config.toml
loss = "sigmoid"
encoder_arch = "jasper"
encoder_norm = "batchnorm"
text_encoder_norm = "layernorm_no_bias"
text_encoder_parallel_block = false
text_encoder_inner_norm = false
residual_init = "zero_last"
optimizer = "normuon"
muon_scale = "match_rms_adamw"
adamw_lr_other_params = 0.0014
max_steps = 9100
warmup_steps = 450
Rows from block 4 of the audio encoder of a small contrastive audio-text model, named by matrix and row number. Rows with one number belong to one channel. Each number is 200 + 40 x the weight over its row's rms, rounded and kept within 0 to 999. All counts start at 0. After the name is the row's rms in percent of the matrix's.
After each channel's rows are labels from the 100 clips, of 14848, where the channel reaches its highest value: "strongest on" is what is common among them; "peak on" is the class under the peak. Only what is clearly more common there than usual is listed. The data: babble in 24 made-up languages, each with its own sounds, syllables and stress or tones, from a formant synthesiser.
# convs0: first width-11 conv, stride 2 (encoder.blocks.4.convs.0.weight, 128x128x11, each kernel summed), inputs 0-127
# convs1: second width-11 conv (encoder.blocks.4.convs.1.weight, 128x128x11, transposed, each kernel summed), outputs 0-127

convs0.117,084,187,173,192,234,176,190,187,122,185,198,145,203,188,247,202,185,182,209,187,132,114,160,201,224,200,144,181,129,161,211,176,188,206,135,194,214,174,220,234,218,177,222,226,250,200,182,137,189,167,216,196,182,153,215,202,224,233,193,180,231,218,226,238,239,186,221,223,198,141,113,164,102,137,258,104,165,183,167,183,182,192,173,225,181,160,175,246,201,170,278,159,192,169,205,136,184,138,190,147,165,198,146,169,173,229,113,241,214,131,139,142,100,217,114,180,188,91,201,139,216,207,198,163,170,255,188,207,208
convs1.117,098,169,192,259,229,235,200,176,108,200,165,141,199,249,187,175,230,146,194,147,224,165,125,206,210,163,243,322,229,153,153,221,208,220,144,256,224,163,240,242,177,241,237,204,154,231,210,213,173,246,187,173,199,148,247,197,186,156,189,162,176,176,146,179,195,286,162,205,243,202,205,234,214,105,182,218,164,199,95,213,205,197,218,185,195,189,154,178,130,249,230,162,178,199,264,260,205,260,234,190,165,189,186,218,224,194,143,204,162,222,216,154,185,141,143,157,224,210,152,223,212,153,176,99,203,164,298,188,181
strongest on: /aʊ/; /z/; prosody: stress on first syllables; /ts/
peak on: /aʊ/

convs0.73,104,204,133,177,137,195,118,195,170,121,255,147,234,179,223,197,150,229,198,150,227,141,216,231,225,63,157,204,133,183,178,161,202,253,233,219,130,177,230,215,180,230,200,217,195,203,231,142,185,154,233,295,184,181,180,222,216,223,197,172,141,235,167,210,277,184,248,184,271,126,139,223,184,185,225,205,171,134,185,267,175,66,160,196,198,196,180,170,176,179,245,166,192,222,181,218,175,170,191,161,167,135,162,176,221,189,148,186,221,186,232,131,190,235,202,209,184,194,153,199,248,168,215,160,248,183,228,158,191
convs1.73,103,122,236,263,164,198,244,162,212,207,227,220,193,184,170,214,223,233,264,209,239,167,179,191,146,174,253,186,267,226,210,162,280,152,174,132,181,204,242,240,171,176,190,250,184,147,206,193,142,226,119,185,178,200,184,191,155,214,136,190,211,180,154,209,252,330,197,213,206,251,254,181,202,215,246,202,199,218,147,244,229,175,220,229,189,225,189,195,149,267,157,181,157,167,163,246,214,185,267,250,192,189,169,232,322,226,168,176,241,125,162,210,219,145,243,213,206,275,237,217,94,160,202,190,215,146,189,212,166
strongest on: /ɔɪ/
peak on: /ç/; /aʊ/

convs0.77,110,165,207,149,128,208,156,185,143,219,188,105,224,230,219,217,168,159,216,190,145,99,255,198,251,160,228,149,150,144,223,149,156,233,226,208,150,230,114,211,166,186,250,224,242,134,214,187,188,242,201,221,201,262,188,144,189,160,269,179,203,222,175,185,194,237,201,169,200,183,238,195,174,241,206,110,235,182,200,188,234,198,174,176,200,193,219,201,121,208,220,215,201,179,218,120,259,262,271,171,175,186,126,245,116,242,160,189,231,193,154,196,131,228,202,198,149,191,140,117,175,195,191,223,298,189,213,177,170
convs1.77,103,221,201,219,220,203,279,178,234,201,142,155,198,127,185,170,235,135,226,194,170,215,173,176,190,218,203,135,193,236,205,119,238,160,254,211,239,216,157,235,184,222,181,296,237,169,122,231,229,201,199,190,159,265,168,198,204,160,145,237,149,185,308,196,209,234,210,221,291,91,206,162,188,194,161,183,185,182,138,180,209,166,192,209,189,265,207,145,202,233,192,152,195,131,228,205,167,217,222,139,204,201,204,217,311,143,170,239,186,199,190,182,150,142,163,206,257,223,219,211,134,120,244,165,223,146,178,227,169
strongest on: /æ/; voice: child-like voice; /aʊ/; white noise
peak on: /æ/

convs0.105,078,293,182,196,217,238,199,180,134,218,268,232,242,190,146,198,225,206,215,136,203,153,236,209,271,141,204,194,194,205,219,190,199,158,190,165,255,195,176,227,200,192,211,224,195,176,209,240,197,112,181,188,215,190,262,181,209,215,178,198,166,158,210,232,198,211,177,159,206,193,136,74,211,153,173,118,219,181,195,213,184,142,74,245,158,246,204,231,124,156,252,132,218,250,232,266,218,183,250,154,174,228,197,230,234,212,143,154,233,254,178,213,223,114,174,188,227,239,172,86,234,181,212,230,180,180,238,160,193
convs1.105,092,216,177,209,170,184,221,209,255,287,199,257,221,320,228,175,180,153,197,221,160,153,184,229,194,159,234,285,271,239,259,288,235,172,224,156,271,190,159,193,193,231,184,181,164,207,250,202,230,239,211,225,225,138,197,195,217,202,219,206,186,187,194,225,230,222,159,183,217,233,206,214,155,158,181,256,215,142,218,178,76,200,216,118,159,202,163,173,176,234,199,194,173,173,242,215,203,191,154,226,228,219,200,171,351,197,174,216,204,221,204,171,168,148,244,236,203,215,235,170,239,174,97,205,260,232,262,200,240
strongest on: /aʊ/; prosody: stress on first syllables; /z/; /ɑ̃/
peak on: /aʊ/; /z/

convs0.61,096,206,131,304,189,209,285,232,304,208,113,216,195,213,224,224,233,112,236,190,202,212,251,183,147,187,217,132,247,226,104,123,193,217,229,197,236,242,210,210,192,244,182,256,252,245,180,170,270,143,177,240,200,195,163,169,186,224,178,127,202,169,199,223,290,159,200,208,192,182,198,145,293,256,258,195,147,131,156,226,211,163,205,187,193,204,160,288,186,247,218,167,228,221,204,211,135,207,141,216,231,173,181,176,232,218,195,188,235,221,189,220,180,224,164,199,225,224,182,150,153,223,237,203,221,181,230,161,244
convs1.61,092,205,254,214,209,211,191,216,279,229,192,174,168,238,230,254,213,181,229,185,201,171,189,154,195,243,303,199,190,166,181,201,173,171,177,256,138,155,161,249,148,282,161,166,285,239,222,109,152,217,177,116,205,231,223,213,258,222,175,131,220,250,228,206,205,269,153,140,235,217,220,207,285,240,243,182,128,207,185,200,189,195,235,155,158,237,135,264,157,233,276,168,196,183,206,290,169,199,206,137,177,157,223,206,189,246,209,152,203,191,188,203,163,294,201,199,216,254,258,176,132,213,225,195,220,188,189,225,202
strongest on: /k/
peak on: /k/

convs0.40,089,286,168,244,150,192,172,180,166,132,208,112,182,170,217,151,211,181,195,221,196,177,128,237,197,190,149,182,99,119,190,110,187,212,93,230,211,188,161,187,244,231,221,220,165,145,238,149,161,197,152,192,152,231,206,147,202,216,112,195,130,202,105,179,145,238,249,240,177,176,221,179,189,152,207,166,139,199,217,177,213,140,140,206,247,185,211,174,157,198,159,176,174,221,199,181,191,187,166,225,123,143,181,199,230,180,116,240,168,199,139,193,261,175,143,174,179,201,139,173,179,191,197,195,185,164,233,223,194
convs1.40,092,226,268,274,156,161,190,264,230,212,230,155,195,222,193,224,208,191,179,134,171,197,200,206,226,144,228,231,214,179,118,240,167,177,195,179,134,234,284,231,185,243,174,205,176,261,202,143,217,192,148,168,148,141,287,126,271,184,213,199,184,154,226,209,257,228,223,197,226,224,253,263,204,132,205,234,227,245,166,264,162,213,133,195,201,142,270,141,139,217,201,161,157,211,216,173,199,251,202,155,162,213,198,238,169,237,177,123,161,145,155,208,171,242,217,228,161,244,134,219,206,182,232,120,157,170,251,162,176
strongest on: /f/; prosody: stress on last syllables; /u/; /x/
peak on: /f/

convs0.28,101,167,187,120,206,213,93,213,141,210,177,209,241,207,208,206,165,183,216,88,150,203,166,214,180,152,198,153,193,158,252,261,182,233,177,124,237,207,148,170,224,148,212,192,186,172,274,240,209,239,181,141,200,187,206,177,231,232,209,135,153,244,184,170,160,284,182,220,188,72,195,164,164,231,182,205,190,214,185,160,222,274,179,218,188,200,237,137,229,108,266,157,230,218,172,204,198,238,170,226,187,163,210,232,176,218,204,178,219,142,195,212,158,142,168,218,192,206,149,174,155,90,210,157,172,169,178,143,238
convs1.28,073,182,154,215,190,182,199,242,220,300,188,260,231,210,158,183,151,153,250,207,134,107,228,265,250,169,257,181,140,173,230,187,195,184,202,212,200,182,136,169,196,142,214,176,132,271,196,214,223,166,193,136,230,201,265,257,230,278,192,235,261,232,260,164,182,227,193,146,191,177,211,164,203,233,262,176,175,226,195,241,205,196,254,188,251,162,205,109,157,228,147,242,146,235,148,195,167,234,202,153,218,229,262,186,201,211,161,126,200,173,181,248,239,157,201,253,183,196,221,285,230,145,187,240,202,189,156,282,211
strongest on: /ts/
peak on: /ts/

convs0.104,112,230,176,136,201,186,0,208,158,167,182,203,198,179,215,159,198,219,276,150,235,191,220,202,228,141,185,232,231,172,200,234,196,181,231,175,178,206,192,181,221,189,230,207,166,222,249,198,232,189,79,175,152,179,153,154,199,207,166,222,175,201,146,177,130,227,209,247,258,133,162,217,151,174,235,215,177,209,222,207,258,283,209,210,265,186,198,155,219,80,180,205,245,235,174,175,185,176,169,241,216,242,217,190,183,208,207,219,231,207,131,147,192,129,187,182,162,185,168,214,183,185,213,183,191,212,189,169,223
convs1.104,101,208,236,210,236,175,223,164,227,258,303,217,185,244,168,221,168,184,156,143,144,176,135,198,167,199,267,172,104,227,122,173,211,169,213,123,141,193,178,226,183,192,163,189,155,252,172,174,164,166,207,119,244,222,193,158,235,157,210,148,169,188,198,213,187,199,234,162,154,150,182,191,150,229,265,167,209,200,229,231,251,135,191,180,220,165,202,191,155,216,195,231,138,194,179,205,251,168,164,170,153,228,317,180,186,148,223,188,254,208,240,163,280,184,224,247,155,213,241,186,285,178,154,154,134,223,208,234,265
strongest on: /x/
peak on: /x/

convs0.112,078,131,154,155,218,150,51,133,80,247,214,187,218,196,191,169,136,152,192,177,119,199,245,206,226,158,227,145,194,171,216,272,205,186,208,206,181,160,144,207,135,177,203,219,178,120,235,232,146,163,230,176,203,230,185,158,180,254,168,199,251,141,247,201,133,274,216,176,218,220,104,173,169,274,243,168,147,187,203,166,188,213,150,178,167,161,231,172,214,163,222,196,212,177,164,169,149,200,155,166,178,125,258,225,229,162,208,226,187,173,148,182,199,191,206,185,211,171,195,149,175,158,204,195,167,218,214,202,183
convs1.112,083,167,259,206,201,175,230,183,228,134,201,243,192,196,131,194,161,184,201,235,160,227,234,279,267,176,185,202,232,203,158,151,198,213,178,293,282,173,99,217,193,199,200,177,126,248,101,128,199,236,212,164,210,264,142,196,227,209,184,153,178,156,206,227,180,237,166,166,269,137,228,173,160,175,164,173,139,184,174,256,215,186,224,131,194,201,172,230,235,213,234,178,155,237,195,152,174,207,177,125,222,113,214,127,191,192,139,208,216,169,190,190,205,169,197,188,176,185,150,193,222,134,118,202,167,231,169,112,179
strongest on: /k˭/; /w/
peak on: /k˭/; /k/

convs0.76,104,155,161,184,203,213,222,247,200,223,184,250,226,225,190,95,168,219,180,241,250,221,221,213,179,212,217,245,273,188,177,258,157,157,97,231,183,184,188,199,155,148,195,200,168,130,188,233,233,97,167,266,225,204,172,214,182,208,197,177,186,152,218,168,148,121,166,149,155,250,145,152,196,175,190,175,171,186,161,137,194,256,213,205,153,255,180,206,229,230,133,170,187,163,187,274,170,185,189,235,190,172,208,177,184,282,297,250,195,214,207,188,170,290,261,168,224,140,206,245,220,165,206,217,204,121,165,259,240
convs1.76,111,143,180,229,181,162,200,160,161,141,191,255,219,131,196,189,251,288,184,243,224,230,210,163,182,270,235,177,206,248,202,178,220,153,239,232,155,207,234,198,116,227,181,179,266,129,209,135,97,218,130,161,207,220,259,122,221,180,197,180,221,226,204,164,205,189,197,226,217,224,230,226,237,273,249,254,188,228,194,170,211,224,132,184,233,210,176,186,175,154,184,206,222,151,118,227,256,179,230,185,145,256,188,162,106,207,142,242,143,262,174,228,181,153,201,158,158,278,228,174,147,190,208,264,227,166,217,171,205
strongest on: /ʒ/; /ɑ/; clipping
peak on: /ɑ/

convs0.82,113,175,186,178,156,180,201,189,152,203,185,190,241,175,203,210,160,184,170,195,175,106,220,226,220,215,257,145,94,140,242,239,184,169,145,207,181,163,154,201,212,148,220,207,214,155,232,239,85,188,253,207,207,216,206,172,209,111,241,174,225,215,200,204,239,191,213,208,261,183,183,123,169,194,216,149,185,196,202,254,139,148,242,168,190,209,215,203,271,194,199,198,242,229,232,185,187,235,211,219,156,173,160,200,99,190,179,202,196,229,120,214,172,149,194,234,232,235,100,140,175,121,191,117,253,198,236,91,224
convs1.82,090,148,150,158,228,168,221,207,272,164,179,242,153,148,221,156,196,247,236,222,306,157,204,278,185,264,177,186,283,204,248,174,210,157,234,206,228,201,163,234,187,224,168,198,264,109,141,144,247,172,185,168,212,204,237,209,196,238,175,260,187,218,193,157,210,235,175,198,174,202,208,266,197,230,229,170,103,151,197,195,166,217,228,164,143,210,217,236,204,257,238,154,196,109,166,217,196,216,244,164,199,219,202,179,212,235,267,204,194,213,122,242,167,126,197,193,209,165,240,195,103,201,195,292,210,180,272,190,154
strongest on: /k/; voice: child-like voice
peak on: /k/

convs0.127,090,198,254,196,211,190,208,232,153,234,195,165,156,213,177,146,217,197,190,179,166,232,222,281,226,186,130,179,185,161,150,195,152,202,22,255,232,165,249,171,184,166,215,198,212,228,235,165,189,174,230,170,223,201,230,231,196,239,166,187,310,181,170,188,151,243,215,196,201,288,213,196,213,223,118,176,216,214,227,181,204,193,142,251,184,248,186,137,156,310,189,236,163,154,201,171,181,178,248,201,227,205,154,251,186,197,187,229,246,251,150,228,236,182,175,169,170,118,155,230,168,228,158,128,173,196,250,216,148
convs1.127,094,209,175,233,198,186,265,236,161,178,178,139,227,189,179,188,249,185,206,177,247,218,232,250,192,271,209,186,234,199,222,183,188,157,173,243,226,155,202,100,211,229,174,203,220,227,238,163,171,224,180,192,157,269,295,151,233,217,246,222,176,158,238,179,268,170,225,182,195,233,214,203,124,221,136,232,138,205,198,221,120,250,130,234,102,219,212,243,188,187,150,134,225,187,161,236,167,186,212,147,225,240,210,167,192,254,151,182,135,138,206,180,202,218,159,156,112,225,103,238,151,262,144,248,211,213,249,163,207
strongest on: /k/; thin (high-pass)
peak on: /k/

convs0.39,102,170,220,196,148,163,276,212,221,208,193,134,253,261,259,220,201,131,219,255,220,236,213,214,250,91,215,236,330,181,156,131,195,201,226,164,215,240,213,223,199,201,193,208,213,208,210,176,212,184,254,198,185,216,219,208,237,215,160,224,198,163,217,163,217,220,205,126,178,197,177,176,148,170,206,201,216,200,192,222,253,184,212,184,198,203,237,226,157,206,146,239,182,190,202,274,209,99,163,192,216,204,129,191,277,166,81,118,218,230,170,170,193,247,256,158,143,157,191,298,151,227,236,171,237,217,178,259,227
convs1.39,089,204,197,140,201,265,217,183,199,176,221,274,253,152,159,242,156,167,209,302,228,115,261,157,176,234,172,166,169,267,195,259,192,219,234,248,166,113,226,114,142,266,161,187,147,208,207,160,239,251,183,202,198,238,155,205,209,196,218,241,229,225,197,154,207,196,193,171,170,195,242,217,213,199,213,221,199,293,177,125,252,201,183,253,243,186,171,275,198,202,194,199,168,118,234,249,160,196,262,197,260,168,165,137,199,176,285,172,209,245,237,154,217,187,190,207,144,173,268,127,182,217,177,184,195,226,230,238,187
strongest on: /x/
peak on: /x/

convs0.51,094,288,166,271,218,257,252,227,161,153,228,230,278,188,153,169,132,215,174,218,217,149,147,185,274,202,143,165,263,220,206,162,184,138,107,246,196,187,209,154,250,251,234,195,227,187,180,264,239,195,277,190,186,209,118,206,193,217,223,211,131,236,221,191,245,152,247,178,135,272,151,197,171,224,151,155,185,192,226,167,237,262,191,223,186,222,192,222,176,200,212,212,208,170,185,213,178,238,219,216,258,273,204,221,206,296,207,207,187,186,335,221,169,198,195,235,200,265,181,185,206,148,222,211,230,190,239,229,228
convs1.51,107,164,225,210,158,130,207,250,230,208,167,184,195,173,144,215,220,179,166,169,193,233,284,254,147,171,222,239,262,177,114,260,264,180,232,223,212,197,185,201,113,207,232,249,203,247,220,185,177,282,249,136,173,177,260,146,244,260,192,170,155,93,224,225,237,215,195,168,190,233,213,188,165,217,233,236,209,131,221,230,193,213,157,219,218,165,184,255,141,176,196,150,193,203,137,242,201,149,149,205,146,265,185,148,187,129,225,257,216,224,146,254,181,262,212,188,184,191,160,198,210,106,191,177,270,167,184,246,206
strongest on: /x/
peak on: /x/

convs0.88,088,177,176,185,194,219,175,213,162,179,188,232,198,247,184,242,190,165,238,217,237,215,158,172,279,240,181,77,151,166,236,260,213,169,212,168,258,210,152,194,166,208,225,188,257,106,227,164,185,147,170,196,205,239,238,244,188,221,186,200,232,262,198,204,251,270,186,198,221,263,180,186,195,224,224,205,123,205,207,130,184,119,209,157,176,261,223,190,139,188,214,174,250,180,155,250,151,190,181,218,193,208,98,202,230,230,213,116,262,160,226,220,319,238,186,258,230,176,167,179,253,238,143,191,146,183,177,260,187
convs1.88,086,243,243,187,201,166,175,185,238,196,197,125,197,166,221,200,197,165,195,186,320,232,208,221,170,254,231,179,216,188,75,202,167,235,243,234,207,210,186,113,225,269,241,215,246,165,252,209,197,211,255,112,114,269,264,174,198,226,237,155,190,184,240,159,199,156,212,247,238,200,205,156,203,236,219,230,193,256,252,252,102,211,193,264,119,188,168,235,240,204,196,171,240,209,139,196,206,234,155,167,164,286,197,159,123,230,172,228,211,240,217,218,179,220,220,164,159,214,203,216,164,193,150,195,230,153,184,171,238
strongest on: /k/; /ʃ/
peak on: /ə/

convs0.95,059,221,241,203,161,226,219,215,207,280,180,99,139,225,211,126,180,244,222,159,227,192,164,232,223,211,167,197,245,204,226,204,188,232,246,241,303,175,266,188,244,230,244,238,147,187,188,180,120,146,197,236,161,258,190,115,188,180,251,253,196,269,131,189,179,92,188,188,122,238,143,220,240,254,167,181,148,175,208,236,147,155,178,253,214,157,216,181,199,217,157,200,195,217,182,223,204,230,256,287,161,229,143,202,201,225,220,173,219,250,202,187,217,247,218,169,167,192,204,168,233,221,136,175,176,261,203,153,249
convs1.95,104,162,201,184,254,218,215,181,233,203,140,188,206,147,192,170,188,222,154,188,243,198,153,150,190,215,233,167,305,181,229,164,193,182,241,232,120,185,179,202,183,306,99,225,164,130,155,124,171,220,224,185,160,251,195,136,208,185,183,166,202,167,212,240,201,207,177,194,228,260,147,150,257,182,248,195,239,225,246,141,172,140,146,123,234,220,107,192,203,179,153,191,171,194,207,225,149,173,220,119,195,121,203,245,150,184,229,227,215,185,167,184,112,253,194,240,242,165,219,173,175,187,200,191,177,188,108,227,224
strongest on: /k/; /p/; /e/
peak on: /k/

convs0.110,125,252,175,212,206,189,201,212,201,210,175,192,214,175,211,193,188,201,210,170,113,147,162,199,186,186,183,236,143,155,110,237,171,196,202,254,251,204,242,242,201,189,220,215,216,188,183,199,129,120,223,166,180,155,226,186,229,220,63,194,171,157,122,188,157,214,233,128,169,188,203,126,194,149,216,92,147,189,210,147,199,159,146,243,224,125,224,209,177,223,256,244,248,207,233,194,233,163,152,185,135,135,220,134,181,113,172,228,202,186,128,198,272,191,162,195,185,158,241,149,166,230,219,169,258,168,205,190,194
convs1.110,110,223,255,218,173,210,246,249,248,274,180,242,119,186,179,233,225,194,180,237,221,258,220,209,209,233,233,180,207,211,249,240,196,189,203,216,190,174,264,203,165,232,186,259,293,223,237,187,206,190,191,147,174,239,246,120,242,201,192,204,122,210,201,265,177,192,246,149,184,176,147,180,136,205,184,229,210,182,268,321,180,175,217,238,269,207,218,222,216,155,192,138,157,203,187,211,245,180,184,181,179,238,178,171,168,171,214,144,205,158,206,279,264,256,259,210,163,215,245,210,152,137,79,176,116,167,198,202,162
strongest on: /ts/
peak on: silence

convs0.2,067,220,215,213,187,175,182,191,169,220,182,133,168,119,204,183,197,148,242,162,187,113,218,221,263,207,109,236,171,189,223,189,220,181,85,158,217,237,136,163,238,213,167,190,178,178,228,147,134,79,176,176,205,182,193,113,188,228,141,212,174,206,225,251,221,235,276,218,139,207,144,213,213,186,184,173,151,175,182,135,172,124,163,179,211,209,166,240,144,215,224,178,207,261,157,164,192,202,168,144,195,167,162,195,209,141,198,211,189,137,187,201,230,275,218,216,180,172,225,153,167,169,211,180,240,229,260,301,170
convs1.2,097,216,191,162,140,178,198,210,168,191,205,227,218,206,154,192,166,190,182,191,180,223,156,231,267,213,160,220,172,161,182,234,219,221,174,197,185,239,122,248,213,180,194,171,191,259,124,198,106,271,158,207,211,204,150,206,166,217,236,206,193,225,185,221,207,224,222,184,248,207,218,208,200,235,214,193,240,128,219,214,234,315,240,153,203,235,182,166,203,228,163,168,132,237,189,182,143,40,240,221,241,203,181,148,132,215,175,179,167,191,154,151,194,253,212,152,158,196,137,189,304,228,192,120,252,228,295,186,237
strongest on: /k˭/; /ɔɪ/; /w/; /aɪ/
peak on: /ɔɪ/; /aɪ/

convs0.34,098,189,199,150,188,236,138,221,159,199,209,149,151,147,140,221,196,198,205,173,148,212,197,183,236,162,143,140,174,165,180,210,196,202,102,195,126,219,260,264,212,162,210,189,223,230,199,214,174,228,300,160,147,216,231,195,143,213,151,216,233,216,187,219,159,214,297,230,234,293,186,146,230,177,196,186,100,201,260,161,161,226,141,241,187,187,175,180,135,214,202,181,208,188,213,226,163,203,236,193,210,197,146,153,199,194,229,159,221,171,124,253,223,231,119,211,229,188,193,145,183,250,191,145,210,188,279,266,104
convs1.34,088,212,255,226,203,145,161,164,185,250,228,162,243,212,202,194,259,172,170,192,231,279,236,237,206,221,202,209,218,143,198,197,150,233,284,257,187,146,130,105,204,175,265,213,159,182,248,180,194,236,281,212,243,218,295,181,230,247,195,250,166,151,252,222,250,149,227,189,218,168,144,219,191,195,164,216,209,239,239,235,134,158,217,191,172,148,246,211,228,210,216,216,96,259,216,206,242,211,186,173,236,176,238,211,173,241,163,207,207,199,280,103,237,197,167,174,217,227,147,257,271,202,191,209,237,250,248,217,260
strongest on: /k/; thin (high-pass)
peak on: /k/

convs0.92,069,167,147,245,237,98,210,192,206,159,214,151,194,141,260,201,147,204,312,146,215,199,197,209,153,184,149,175,128,250,164,193,209,220,116,284,217,168,179,195,214,233,234,243,148,139,250,197,145,183,219,168,170,211,131,199,196,192,228,164,222,193,238,222,217,295,218,146,229,203,175,125,194,173,232,193,198,220,209,138,185,75,164,165,206,236,216,175,195,193,157,254,199,242,217,144,185,203,168,147,178,192,146,232,223,227,182,224,161,181,179,114,234,205,240,192,201,248,245,150,231,236,204,140,246,186,184,181,244
convs1.92,092,202,227,237,207,192,223,196,165,129,175,172,160,361,171,233,230,215,254,261,172,223,101,214,315,174,218,243,185,223,146,245,165,195,117,230,268,141,231,275,176,172,264,175,179,229,239,200,168,211,182,187,190,218,217,140,193,147,219,161,216,225,153,211,246,263,165,216,221,213,266,215,179,129,171,276,211,227,157,199,225,176,187,165,195,193,219,186,171,189,250,138,202,172,202,190,192,166,228,162,215,217,180,181,249,197,195,183,168,209,224,228,165,196,232,210,181,287,130,185,154,188,132,218,187,182,151,254,217
strongest on: /aʊ/; /ð/; /ɑ̃/; /w/
peak on: /aʊ/

convs0.56,077,196,176,144,156,207,132,208,170,201,179,223,207,182,191,258,235,227,158,76,154,159,215,230,142,213,216,245,219,164,282,173,184,163,208,162,103,173,140,144,209,156,159,180,207,179,170,215,227,270,183,187,210,218,214,275,230,193,253,222,196,211,147,187,234,240,212,217,232,154,202,68,223,213,247,312,183,214,159,268,239,167,224,238,152,222,190,195,181,208,261,128,212,260,163,204,178,203,198,180,180,158,229,179,150,167,181,191,199,184,185,219,194,146,255,167,199,233,249,246,168,209,139,172,144,204,254,191,251
convs1.56,073,166,155,183,163,199,189,196,206,250,275,264,281,166,142,195,226,221,185,258,263,168,205,181,233,208,220,215,229,196,203,181,218,161,229,146,127,199,180,195,221,212,271,226,151,218,198,183,230,231,173,257,226,104,209,192,168,261,136,218,238,235,240,248,192,201,195,241,200,235,227,243,157,260,180,179,231,202,235,193,223,136,251,218,187,201,136,257,226,229,270,204,185,233,181,191,235,251,223,307,171,169,260,245,186,213,163,171,205,177,204,168,155,99,208,235,187,125,194,298,163,187,198,256,188,134,217,266,257
strongest on: /ʒ/; /k/; /ð/
peak on: /ʒ/

convs0.46,130,229,155,224,192,193,229,186,235,221,197,169,196,183,238,187,150,184,219,212,185,230,198,209,282,135,155,164,156,197,236,150,179,172,179,223,199,224,238,191,231,206,274,198,148,214,233,138,242,284,174,207,192,158,195,156,200,202,168,208,152,130,218,92,157,237,224,117,211,255,233,186,135,229,220,275,204,205,187,212,212,120,104,225,160,211,108,173,128,160,149,207,176,179,188,196,203,272,149,177,211,172,208,266,272,260,181,139,185,178,305,136,208,201,257,191,156,173,188,203,233,191,183,256,196,195,197,163,192
convs1.46,106,127,165,265,226,171,178,210,164,194,168,167,78,156,149,241,206,217,188,215,166,178,205,139,142,116,226,201,247,223,200,72,267,152,272,202,177,167,241,298,138,173,212,194,180,149,197,171,177,245,174,197,171,230,209,200,181,224,148,187,146,211,245,189,182,213,248,172,213,201,195,288,216,148,251,248,166,171,165,147,211,233,167,222,182,202,235,194,220,208,228,210,153,221,203,183,165,132,173,184,201,219,232,227,231,172,204,189,194,226,199,228,140,151,183,147,220,181,251,143,169,245,225,184,222,235,272,249,109
strongest on: /æ/; voice: deep voice; white noise
peak on: /æ/

convs0.5,100,165,185,199,133,225,215,231,137,156,244,148,154,211,192,228,185,196,249,142,174,178,182,211,154,199,137,131,204,128,235,167,159,136,106,159,151,175,207,204,234,114,216,213,211,234,250,215,225,148,264,173,183,151,151,158,187,150,166,158,189,288,139,190,247,213,247,186,167,180,197,143,152,102,186,86,206,139,142,214,165,151,179,190,167,176,205,144,161,197,209,158,213,229,194,176,193,149,180,141,136,189,178,216,110,207,178,169,209,166,147,207,178,167,185,201,233,211,184,132,175,170,178,171,184,213,192,179,180
convs1.5,087,227,169,161,170,186,167,226,133,170,245,239,146,217,172,150,219,206,212,146,160,243,201,203,237,133,201,225,232,206,158,294,199,185,232,140,285,220,227,214,218,216,191,152,196,225,168,183,299,154,205,250,270,230,210,230,158,329,153,268,241,248,180,242,234,201,165,170,200,209,175,244,156,191,207,214,148,207,216,160,225,169,164,138,223,186,241,192,110,149,129,216,186,195,260,167,144,295,188,234,160,253,180,217,175,213,176,218,266,206,240,225,193,167,228,214,216,192,134,179,216,229,226,218,242,257,203,148,217
strongest on: /ts/
peak on: /ts/